From a checkpoint of a small rotation predictor: depths [6, 6, 6].
Rows from block 8, named by matrix and row number. Each number is 128 + 24 x the weight over its row's rms, rounded and kept within 0 to 255. All counts start at 0. After the name is the row's rms in percent of the matrix's.
# convs1: 3x3 conv (model.blocks.8.convs.1.weight, 64x64x3x3), inputs 60-63, a 3x3 kernel for each
convs1.0 103 [105 118 131 171  99 149 117 115 138  89 147 113 111 148 148  97  62 106 123 111 151  80 132 160 135 140 139 177 177  81 157 136  85 127 104 121]
convs1.1 102 [147 106  99  95 120 141 118 139 151 127 115 158 126 115 112 149 156 105 144 130 110  97 126 155 131 102 100 158 161 156 131 146 143 148 119 113]
convs1.2 101 [117 162 125 114 152 153 122  97 114 142 123 140 121 136 180 130 110  88  89  91 115 120 105  70 149 158  91 120 130  88 136 112 109  87 125 133]
convs1.3 098 [124 119 127 100 140 157 126 110 113 151 110 147  85 110 155 111 118  82 134 131 108 138 105 141 145 137 140 120 113 171 140 105 148 122 153 185]
convs1.4 101 [132  97 130  94 126 180  93 117 151 157 175 110 111 142 125 100  82 101 137 138  98 131 130  98 120 146 182 143 156  94 105 136  97 122  85 127]
convs1.5 099 [115 125 140  99 103 107  87 120 112 113 122 105 116 107 107  92 130 107 158 128 136 183 106  92 126 123 110 130 111 113 182 142  80 174 109  76]
convs1.6 102 [106  94  93 136 128  92 120 129 131 126 167 136 128 159 119  70 122 136 112 122 112 128  94 124 156 167 146 159 122 175 135 130 119 106 109 127]
convs1.7 101 [119 108 163 150 152 136 147 132 130  94  97 116 140 129 108 183 124  98  65 122 116  93 156 138 124 171 110 156 153 158 106 161 115 109 167 130]
convs1.8 100 [114 152 120 135 146 135 101 136 110 120 129 163  92 115 131 113 108 109 140 137 154 127 106 126  97 134 126 153 125 152 161 147 130  83 106  98]
convs1.9 096 [113 129 150 117 162 117 143 149  70 132 128 136  82 126 133 127 110 128 136 143 117 158  76 152 101 140 151 148 122 130 117 121 144 167  98 177]
convs1.10 103 [140 136 102 181 124 146 118  86 110 166 141 188 158 161 173 169 110 128 137 125 118  85 157 108  86 138 109 105  70  81 118 157 112 151 164 161]
convs1.11 098 [157 118 151 150 133 119 161 117 133 103 118  93  96 108 147 136  96  83 181 149 132 119 117 133  95 107 147  81 108 109 110 126 108  78 127 134]
convs1.12 104 [139 152 169 103 123 136 129 133 128  78 113 108 123 106 113 102  68 118 119 125 150 113 133 143 147 102 145 206  95  93 220 132 114 154 172 124]
convs1.13 101 [126 120 151 150 105 107 129 152 137 134 141 130  86 117 107 176 196 157 122  97 124 130 121 109 106 107 133 155 134  92 161 111  86 156 110 110]
convs1.14 100 [122 125 116 153 141 123 129 108  84 159 111  88 127 110  75 130  79 163 145 158 130 121 123 118 155 143 158 133 139  96 118 117 131 141 137 127]
convs1.15 095 [142 190 137 103 148 112 126 173 106 166 154 162 163 137 151 139 157 169 140 164 130 126 139 118  96 132 124 104 124 123 137 166 132 103 176 120]
convs1.16 097 [154 140 120 130 138 173 120 136  92 175 144 198 119 157 145  98 131 152 121 102 115 174 149 133 133  98 143  97  86 110 137 152 176 166 123 128]
convs1.17 099 [102 102 121  93  99 130  92  75 111 133 100 108 131 139 115 158 157 100  75 115 121 108  95 129 165 142 105 141  88 102 134 128 146 118 123 127]
convs1.18 105 [138 164 157 143 132 124 122 145 140  69 122 135 105 120  54 119 177 129 117 140 150 117  97 153  96 105 165 100 100 113 158 168 112 138 154  74]
convs1.19 101 [ 87  93 131  93 144 146 135 117 146 121 134 159 144 139 173 119  98 153 104  98  81 127 114 112 133 116 129 209 174 117 163 101 168  94  99 157]
convs1.20 098 [109  93 138 126 125 127 117 117  81 160  99 129 161 137 180 137  91 134 169 178 157 129 106 138 120  99  75 150 128  93 121 152 110 143 144  94]
convs1.21 104 [139 149 170 115 126  85 139 109  88 107  84  77 100 143 111  64 129  80 141 154 106 129 108  96 133  86  87  97 123 142 112 149 136 126 125  87]
convs1.22 098 [114 120  81 126 133 108 102 133 106 116 135 113 115 106 129 164 172 128 115 105 132 135 146 153 107 104 157 121 148 143 137 130 187 141 121  96]
convs1.23 097 [116  95  93 104 170 113 132 159 106 111 182 177  97 103 206 140 158 140 120 122 115 112 138 143 130 107 132 136  92 179 107 104 122 123 106 103]
convs1.24 101 [131 139 160 109  97  94 148 132 127 162 118 166 155 136 123 108 104  81 112 140  78 141  99 132 134 144 142 132 214 155  87 123 147 124 163 100]
convs1.25 102 [147 142 137 142 125 145 111 112 125 113 102 111 139 133 107 117 136 109 133 126 142 139 141 130 107 149 179 110 124  80  91 139 132 129 115 128]
convs1.26 098 [132  96 106 156 148 145 120 137 119 167 136 121 120 144  99 133 113 116 169  96 113 127 136 111 105 144 123 104 138 112 153 158 104 122 102  78]
convs1.27 094 [129 110 102 137 147  75 163 151 118 130 143  88 133 139 122 132 158 127 134 118 108 122 142 152 135 112 142 133 161 126 138 135 141 162 134 167]
convs1.28 093 [115 102 125 137 101 124 100 130 131 128 126 157 106  77 133 132 121 109 103 140 112 125 103 135  99 108 110 148 138 129 125 131  96  85 123 122]
convs1.29 091 [102  96 111 120 128 119 129 164 154 144 120  97 118 120 121  96 115 130 149 149 146 122 120 116 145 139 112  84 103 136 123  96 176 126 135 192]
convs1.30 102 [175 105 126 187 138  98 114 123 137 182 113  94 132 109 135 128 148  87 135 153 158 107 118 140 118 122 129 119 139 145 144  89 103 149 135 174]
convs1.31 100 [140 127  92 129 106 123 161 141 127 136 137  95 156 167  69 105 162  94 115 128 132 103 117 110 141 124 112 136 105 147 108 147 141  90 118 135]
convs1.32 092 [133 126  77 141 146 158 159 152 162 195 218 183 203 171 157 193 133 243 120 131 122 121 165 126 115 122 120 168 124 127 142 134 100  98 129  85]
convs1.33 102 [100 134 168 126 121 130 141 119 131 188 137 116 130  92 111 124 117  90 138 150 137  83 147 165 139 137 133 137 123 127 138 139 151 104 118 121]
convs1.34 105 [132 138 127 125 123 149 165 156 108  96  92 141 103 177 139 116 115 125 140  94  98 170 138 107 155 104 132  97 140 154 178 117 153 133 133 143]
convs1.35 107 [169 119  84 109 121 149 135 168 123 117 103 130 112 138 118 133  99 122  83 144 123  87 102 113 131 145 137 125 138 125 133 144 144 133 158 160]
convs1.36 101 [115  83 112 116 115 142 123 103 124 108 115  76 120  24 180 163  93 136 152 104 135 115 145 108 129 167 119 165 154 125 108 129 128 133 111 123]
convs1.37 099 [ 96 144 126  99 192 159 127 103 112  92 109 108 141 134  85  94 157 133 144  95 134 178 135 118 127 113 132  83  56  86 130 141 115 144 130 173]
convs1.38 106 [131 214 139 132  74 121 115  95 111 107 127 136 109 158 130 111 144 100 117 118 126 106 126 160 151 128 126 159 160 127 156 125 120 136 132 137]
convs1.39 092 [119 124  96 156 154 104 155 134 165 167 174 132 180 129 188 172 133 170 140 158 130 108 121 161 134 171 140 130 127 195 123 160  97 152 101  57]
convs1.40 104 [131 110 130 105 129 113 112 125 117 148 113 135 122 134 104 147  95 135 125 112 112 132 123 101 148 124 107 141 101  94  95 123 143 112 142 137]
convs1.41 094 [131 158 125 126 102 145 108 130 148 136 148 130 163 131 113 152 150  86 156  99 163 157 125 122 132 154 182 137 126 121 120 122 105 133 113  71]
convs1.42 104 [ 98 131 103 112 150 138 104 170 131 113  98 116 120 148 167 102 118 143 106 123 128 125 120 149 151 138 123 125 134 101 121 152 102 121 140 129]
convs1.43 105 [130 123 109 156 148  88 136 126 150 112 111 168  82 139 139 112 135 130 137 123 109  74 135 190 109 136 134 104 108 160 141  83  81 159 123 140]
convs1.44 096 [132 152 126 136 107 132 135 181 190 101 122 120 135 112 204 111 138 242 163 134 127 145 146 101 117 122 134 175 137 146 156 108  84 147 125 116]
convs1.45 103 [120 106 142 122 117 117 146 208 106 114 100 112 103 109  94 103  83  99 135 151 132  86 132 184 152 110 140 111  60 149 143 126 110  58  78  76]
convs1.46 101 [115 112 136 105  81 156 118 119 137 168 140 162 149  94 132  72 132  80 135  83 105 161 100  58 109 127 164 121 158 148  82 116 144 142 107 125]
convs1.47 098 [ 92 102 140 136 133 129 113 155 102 137 113 152 126 104 119  88 113 150 121 105 110 123 129 140 133  58 138 105 113 107 131 150 147 111 170 116]
convs1.48 099 [139 132 138 110 140 127 134 123 153 101  93  99 175 160 100 144 188 133 163 128 158  85 134 132  73 125 129 121 101  96 148 131  89 186 100 106]
convs1.49 095 [121  93 118 129 115  89 162 126 124 114 180 121 134 103 122  92  78 106 122 165 161 134  93 140 137 103 105 131 136 137 120 140 146  96 131 116]
convs1.50 096 [126 118 119 114 136 176 122 137 122 144 156 107 129 139 100 115 118  99 158 170 137 158 118 119 123 123 127 153 114 150 130 105 110 131 120 138]
convs1.51 103 [109 112 144 136 107 145  90 195 148  99 104 146  82 109 172 110 125 170 107 149 113  97 112 113  92 123 153  85 144  94 116 127 138 121 101 111]
convs1.52 096 [155 110  75 154 130 113 127 128 105 153 123 113 158 124 161 104  96 140 125 141  98  99 171 130 127 133 120 117  75 164 109  99 121 125 126 130]
convs1.53 107 [122 124 126 173 124  90 115 113 107 114 116  95 122 102 160  93 119  91 122 107 108 108  99 178 113 152 142 100 112 100 115 140 101 127 132 112]
convs1.54 095 [106 108  80 131 137  93 105 110 107 172  97  78 166 131 105 167 155 177  98 116 180 157 148 171 139  89 131 151 141 123  73 145 135  97 108 115]
convs1.55 096 [ 94 113 136 113 136 143  98 122 125 170 130 133 138 127 109  78  94 175 126 152 130 140 147 115 153 146 122 123  93 116 107 111 128 113 149 146]
convs1.56 106 [105 112 128  96 152 131 111  91 144 112 134 111  98 148 153 153 129 128 147 137 100 145 111 120 184 169 111 113  99 165 133 141 115 122 147 115]
convs1.57 104 [ 90 143 150  92 153 138 146 134 175  92 144 142 181 129 128  87  97 119 152 116 155 111 106 132 103 178 182 103 122 130 124 123 177  94 118 140]
convs1.58 095 [114 156 125 124 127 138 124 131 129  75 110  77  81 124 134 114 121 119 124 116 149 154 125 167 128  89 170 102 113 113 130 120 111 143 131 111]
convs1.59 090 [143 138 150 113 113 116 132 123 135 162  96 122  89 147 169  90  95  91 152 155 173 148 152  93 156 133 169 142 135 149 129 127 128 138 137 124]
convs1.60 094 [154 101 147 128  90 140 147 122 156 109 157 146 123 100 130 106 122 195 164 124 125 145 134 111 143 137  96 143 156 175 132 150 140 121 134 177]
convs1.61 112 [139 132 137 119 116 188 137 114 157 143 142 126 161 142  94 133 135 124 118 124 144 179 157  72 109 149 128 143 129 138 137 101 193 101 106 138]
convs1.62 106 [ 93 134 154 118 156 114 162 121 104 126 134 108 128 153 118  90 142 182 135 118  88  99 140 151  73 176 191 108 129 162 141  94 122 157 115  83]
convs1.63 103 [136 146 166 148 144 115 117  79  91 184  90  90 171 107  95 143 113  90 137 126 136  95 108 103 124 140  80  89 100 137 152 132 133 153 141 122]